From a checkpoint of a small image classifier.
Model: 5.91M parameters, 32-pixel images, arch poolformer, norm layernorm, activation gelu, patch size [2, 2], depths [3, 6, 3], widths [96, 192, 384].
Data: trained on single printed letters, digits and signs in grey, bent and noisy, 395000 training examples.
Rows from block 8 of a small image classifier, named by matrix and row number. Rows with one number belong to one neuron. Each number is 500 + 50 x the weight over its row's rms, rounded and kept within 0 to 999. All counts start at 0. Numbers have three digits each.
After each neuron's rows are labels from the 100 images, of 14976, where the neuron reaches its highest value: "top examples" is what is common among them. Only what is clearly more common there than usual is listed. The data: single printed letters, digits and signs in grey, bent and noisy.
# fc1: MLP up (model.blocks.8.mlp.fc1.weight, 768x192), inputs 96-191
# fc2: MLP down (model.blocks.8.mlp.fc2.weight, 192x768, transposed), outputs 96-191

fc1.402:462546540471448501516489580450512509478471552496555540505423535500507529570487534525457457464428476483529464435517439408420499523452485463484403574559400488382404517549489546489528452487575520570591537520476525559494355534584567337575550474585483403547455511437490546597496492537498456505
fc2.402:396415510519556536559503400469502476548564449527485407467461470565452484486542541495410437536498486450449576434475504412539526503551491483525412491487553432565454509534472461580487545458550498417517501403519522446427527497480507523411449596356485554500517532454483459466526437545497519455
top examples: the character =

fc1.355:593578438586460432627522577409547534439474539534577488444537443550551499450544545486544456475462453548404528549519475483445550495434560498569464399512493499488546445528498458436543462556486493512498477517504556509456501512554538497527480501523535480574447470598453510415557466571563509535
fc2.355:547501430491589427545495541462472510491497563503599379546478525400486449475483566488496533545547601482484497381425456497450419547468442528513487486483549450493523502521573550573457433525405575426466579409517432515442428533494544437531535524387522433459478559494580462409539486456462465472
top examples: capital

fc1.304:524534523519593546467509544522459481501431435441483551546475547427523490485392473497374510475528467527565501577587514506520523526574506483473532497489484448447460443574473448474497507470550427494457518427462474518420472454519367393487529524540482564515421527483417537444572444433545503582
fc2.304:407504420525406563449544526496436507583530510507527550543535495513497481523469527461501583492459492576496477526509463495468475580550520511536532469419458439421417445452439456465512464510538539415552482441535515507433454448508484506543481522515534460511376544496487531480469514555579402516
top examples: sans-serif; capital

fc1.48:587419496540503493509483500545499556575449533538489552500481525447498505491581482486529539514462512433672526410528554511471510498501534408530540543470469558520558516521575436538495438583503458541530552554479482436447504505563560563482587519510521506455486564396438540491492531408521427503
fc2.48:548507476510408482590490590520479504467576527535467570445437499495478514561488570526535458496480526465537519464515445503433431490456450439455466464504419495548453499449407527523501543443559480424486459535439523443465515480500520459514513436498497547485626509615488468487409488530526511521
top examples: typeface: sans-serif; small letter; the character t; the character f

fc1.590:443419498410531495544528476541590589483534510445528466427586537498493513549511622521524431533497545601486435517461513431486551408572458541487450521416527581402449579552440489467480511549474441544363510615515474475412497504622596443487467448548465558541568513501435431478494520532466494514
fc2.590:502498428537556473547542519607492447509542596444402491505595606448466468495471483488530485449439583558373374522580480495436476507480513516466518503590493581521518555510533586555463503512577462450497518537546516495515401588524444507487568487481520520413455539443631600445494496518486507442
top examples: sans-serif; capital

fc1.712:531574478529626523471603502457484498593512509503548532496522474523389509509481534437452441482504482506586580518495468423580443504529443480511407522447485550492605483413591616486480534537489483521495540512507452516418515537515545432379553532537374509544444510559598462536541539571493514453
fc2.712:551547482490561458455508474452487385500455501519517497464549512497587484555540498338500508553554530442559444445491427566480481463514463429477558552540474527505552527477524577556467529452531500359473468429532437482407466434521483540455474474505486506536432504546475458483501456542539544518
top examples: monospaced

fc1.750:502511591574510498528551537542479475519486549404496539497491563474550492480434498546537465524460522475517513503482561590485503550405441511538503492569432473453506527430478534529481391442504554533507471486524532583503509495497528505502447489530462482537565555583571551492580429429510447497
fc2.750:453503507521548439466519575504553479496476492475590495442604508437511427487474527461477516574511566508562534537488505424463582562551446515530438543479492453528470518612487546484525559480623571535465440413444459557474520568518468582507433456510512435456483538550488581426483433520516565507
top examples: capital

fc1.437:469533546472420487489451527400495607476479472457534495528546478505595562429474522401491436544475534495450417501485525496374535473416492571546507472600484541481583382412428504430572397621532556531485498515419549556448548529466535587542432440440550487568467537494484498514470536618599474555
fc2.437:512601488493408504408470481567423445493518521398538485533449494455529492451448442549523485452430526439580565545497520537494496431531534479479618607611513509437561453488483422514508461572427488513489503456461494486496478515523506567403558505563536537516543504573506496510481523491489429422
top examples: capital; the character T

fc1.595:478477510506497551492487523474489476629528578447587421492526413414565484425510546515496500450495448443547383525520443495463563600385416480532462555506508538485533452542529442511470541507526465461495507488471554489529446527436440499522494406516562518490476508490453430552484442475463532551
fc2.595:615514564540568478543420478557377474491488473542514516579569467593533477540457548448529481431506510557512492450489499549550552526525498451530446479567463483436502553497451527455525579504558412575472505504550438522419485573396629503508495536608521396479434477473480482475485538523413352601
top examples: serif; digit

fc1.504:452534562552460507491469469388531499467522475424434436377469458484445540510490571499391542457543570541456444562574538533538496455478578538565487481574461509486505566541525513393400498509481468498509563427545516519484440529502592525535447464498447603490492535546475451578512475466483453485
fc2.504:477504547542531452520494519492548543543493447558535605544485495635478536484486443489415491396498519468452477534462562502465418408516438481490566476478630464526414479576486472479502488507542557571526451506559514537532472550518551377509482573460466507476422504461451411550464553545538530524
top examples: capital; the character U

fc1.39:568457529580456518553427459505486469500517562425533413483636472407560439438451518575442377491474516436489468479508450507478480562451549508431487422565442482522605433569507421502443550410430557536575442532532503488420422487572525447536556521500480557586520441443545497399580429509532512555
fc2.39:557479490471514434486588525495484521485471460542605538396463388400463459558574473485462484368554551381445506478557568605462548579467469441489528453541490430535532458442580509490474478550523496542561524448526488448412483507431506479502562557505579553523517529574465545587453500494483570442
top examples: serif; capital

fc1.542:542550559530480510493476495526588506505508530498463450465418408536478405476530511514503534466530468549501453407546517537415566498459517485411519538536511401448450548413515579455511499542528554447533559511542503474529491448554423535477561461450475504577507535559361363490471477533465463540
fc2.542:503419560480556499495517512648472369406573482490493547526526527516474426579432549496531441527438512617544427607548556467558460517519467473550552541472544471471535502503527477455522472518502593497449509444517487461591466535486493514416463504445475485502447492441521442508423549501567481459
top examples: digit

fc1.222:548436535572525509489526553497530561569492512434428466531619452483535493464496424501450482486492545377442479593576444509522455533482529534557447618431537496453432443484569520443408543553539368520466573508464480591494483509543455408509511554576480502542542456483561493432558475454442500500
fc2.222:548542537493451499470477520545541500513464432552498480552587563484498532437509535608509522550581453505484564566383545497445547543533426475489453555430516481484521430512558447446507508614473485448441524429495457507505499458457457475485514535483478531509448545464590435476571551402587553539
top examples: monospaced

fc1.69:514474575580458523553507523510554450478510559427434455426477557543490587553526510466492438520534446444570498498531453428500534495583535428492424513497505537567466492519504553481539468579436406465535519524547517482510443557466433435544512548422423403522489519569542419467582515464496575589
fc2.69:473468562471539454558551497458512437497516549470500436486502557515487432426543432456483402438549532521460454480465513523477515532469548481489437491436546521593458457456542450502579459415502579586492483495431550522489523537475545541426521584498404529537504555464566516508475446527483542522
top examples: capital

fc1.59:459483519463485564461492470486518542459412577426557480580438515443536472526515472480453588515561492537421504482560457589451492396550545494440456473418553438537452517540503480524553440486523404483552554527382471481451445472483614529449600454507453531599556438508475483509474442523561489588
fc2.59:452519527442592539484494538447469539524422549516489463456502498540465457478373487574555432479468516465495565470477516554452595555547510496584449474478509475565426545542509557440363484464555559483511472509507521419475461481536556546493528486531432533453540536474493525423526502503516626508
top examples: monospaced

fc1.643:466485472492429559530537493532480585448566505544483415484451469457454443463561455603550546505503493460515390545474553463465540435474546551559571482380485579540388398510513533481543480580509478515524543388476588522445545521421446408478531489502529560447497627415530528507545572496533468538
fc2.643:456530577472564469472478432526474498455599579516556572447452600451508502495531487553474432506478567451445527436505522458481555447482474500518522563548556483445548556553567426520518490484488543484573472567517475488453514427542420424529451470439495538531534464494587517494514574524492498536
top examples: monospaced

fc1.329:563535472514510553449421489376523452475460462539528482527545434367496530551442528550583503507474541480476507538567506484472507466567452519477563480565424591442359513553557564439499496530481446412393488415496511504549578617482522471538459521497496536519521581515523533452566528501482573423
fc2.329:471434435485487537534604495515505503486471484456451419454462457487540597482527552549460456528484501490500528484604522464471384512481506525511477461487527468504567521562478478470589564552436463436469523514455514522578473452462443420457485449560524548566534602541532507474548522494496512490
top examples: capital; the character C

fc1.52:496481441499508403438570411486518498596518471422418572556560501567590464449486459523422423516477558518488517562457458481537525403472468468508460582402442535499502507561497465529527484470585516481473487512411444518429535451507502420478523438477577489490462485419528438578509497529532457485
fc2.52:558584491417517575507542440567501483455506522519469569534596558547476508443491482476397572531516562520475548424420486390507476545518551522411474491533554527539510472564483466487436527530531472476493534462485481551441488522419522487493480475595462551497607449544584573523429512507481483404
top examples: digit; the character 1

fc1.150:550589519550371457500472454488524555522549506429561471564469523592517490455413490503470565527517505528462449433475527421420536455507529515467437527590496510504497390582477503462426474611514516508520521493581492493471491567529443491509499556472472437388533585475459615528529581456487438552
fc2.150:472556492481535453550485431510540563537422454595479474493442422619496550549473564471566464485558470479484406514533486480495504480553534552472507481465443442463515407562539470468492462611506455526530559596542518571515493459470504517525540444561587464408557461441505574483552526507499528480
top examples: the character T

fc1.476:486457499491414489480438529519560562442498450551594401604525531509509509453546534579524568461494548480540423511497535488408457578469507520562554439378562500585559441579481524521527561506593578555536480457536550450502613611541475518520494526547422461526497589498477461571477499517504605504
fc2.476:502539558395420521481488600445449571478436511510434495513413464521553485415462534523490543471515507479457561509495497556536526467448445435524490510586431526434540416605579478402376589570502464542503474470453596420462477526416498574535503427525489387482481559493563469471504480553509459480
top examples: digit

fc1.354:540527447552494475511484513469476525511538436509574405477486507449509483634452528436526554448368425555525549621437491537529419516510453454536553535463445468457506593567395542519565481550480484516514533441466448461496446465568599450496496459436409508471464490453422533498591490546564571506
fc2.354:456398535548528490486489541470432527536451486519439574480472439494483498487547452540464537527521492442461528512483480548547466579584494496537478460496539483477485460459422464440444430446465575416413494484414482504448449525445503567574599545569483523477559587432512408628501560384487545455
top examples: capital; the character C

fc1.506:583554522435532447538459565508467524538523540462517482539469483588436545566393525565512487444540508522546503571449527449537561457486548497606458487643454517466468496517525470499488428538496518471416523450483480422513532485579529446501525515446475494505479410511385507498469549509550544438
fc2.506:401515436599522520507489497535410498538450481465491507525441530449554536513488545559510387469485463531481474434455580508539634447475479541539428487527557491475483540541592468548520525521638324461480498522516530480569475560509555425479462447550518491396532471383490532499515547454516407468
top examples: the character =

fc1.122:407503498516501454441586581523473562415570564550446492452522450491494542586538518499485506500501484441480539533485443621572538438465497549518480487462477535480549383484451590502483500397559600490513607491487515517629520537557476486490535438475561548541408495595523483520499589488466559491
fc2.122:543506478486473572515559472541466518506488476483530521513568467482529430442556590451489449542529490409479579429531454476484410521442439444495440466465577524461432420488441485464445511608531536490523390542544433527508517564443522541519366539494484552503573484593458453427601454498491431544
top examples: typeface: sans-serif; capital; the character M; the character W

fc1.359:614470419489470465502450512479535427523387515471539528607435494488482387569517495388525535402578476503544497508441535494472510443513491502403472533501549483599382566525536582482511475486505471467468471578567402437507631510430450567472424480462497499440492503540511393392492460398451462457
fc2.359:385471502561518495532557444496561517486538568439458485537458488449518484517467484473545528430405492514519510491360494574514501484377477497522568518384439505528478430516495541610510415450500511559515519533396483518530482549500573577457441604468645433546396485494469480536461544542551494445
top examples: sans-serif

fc1.594:557442467450503549536538539499438467367445511525520435477509488478525531431548490461418447527539495582505484546532474563552514458476449501496506511509514490528478555507497396523449499493479571469412502490425312537601533540553509413578506477547474495476528483517481530442504540526491529504
fc2.594:410572447446520454498487474519477468505491472579514511532477491492455443459544433492472531504610450515514503513545544455549458572495526567521505497427511555541553486508537502563481478487520556530542405536460539503423398400458478479497502602531484470509560489460506626538408517536449573518
top examples: monospaced

fc1.397:426511458558572448521601495556450542403499563521470555486558543569551502519509516583537496525486486423418444469561485526532527537535506463548534455519434474551529486502476457536536400486565554499377532414485441440425458333502471479481466545537431422426519513483434492474483489489583565490
fc2.397:480553560499549522448398511524458397469437523473474465510526533406498416512515446554535463505440526553542530542496502451430499486593510411474573521545467432531474507532511460546492514520475525550507448481496499497552563545458554487609435437449509505482473419549521506581533507595529460510
top examples: monospaced

fc1.568:483460497516550480479541509400453542505517533475490532567659453447584465529546497408443496420483412401509603549605447505432506481519540518433569573542545524510535436503532575548392422506502462494580531571457429494510477431522560518563440503534490451500482538493526386473606551416520531546
fc2.568:531505542439481446490558490543520481545543515494501567494519416562426548403489449604525544447389585444539493444548466397519463462479552541535488453550577463540451460484423504470575468416410430530387583520520470536537504551491411482502465543508427531403485506595498537369479491506486513513
top examples: the character w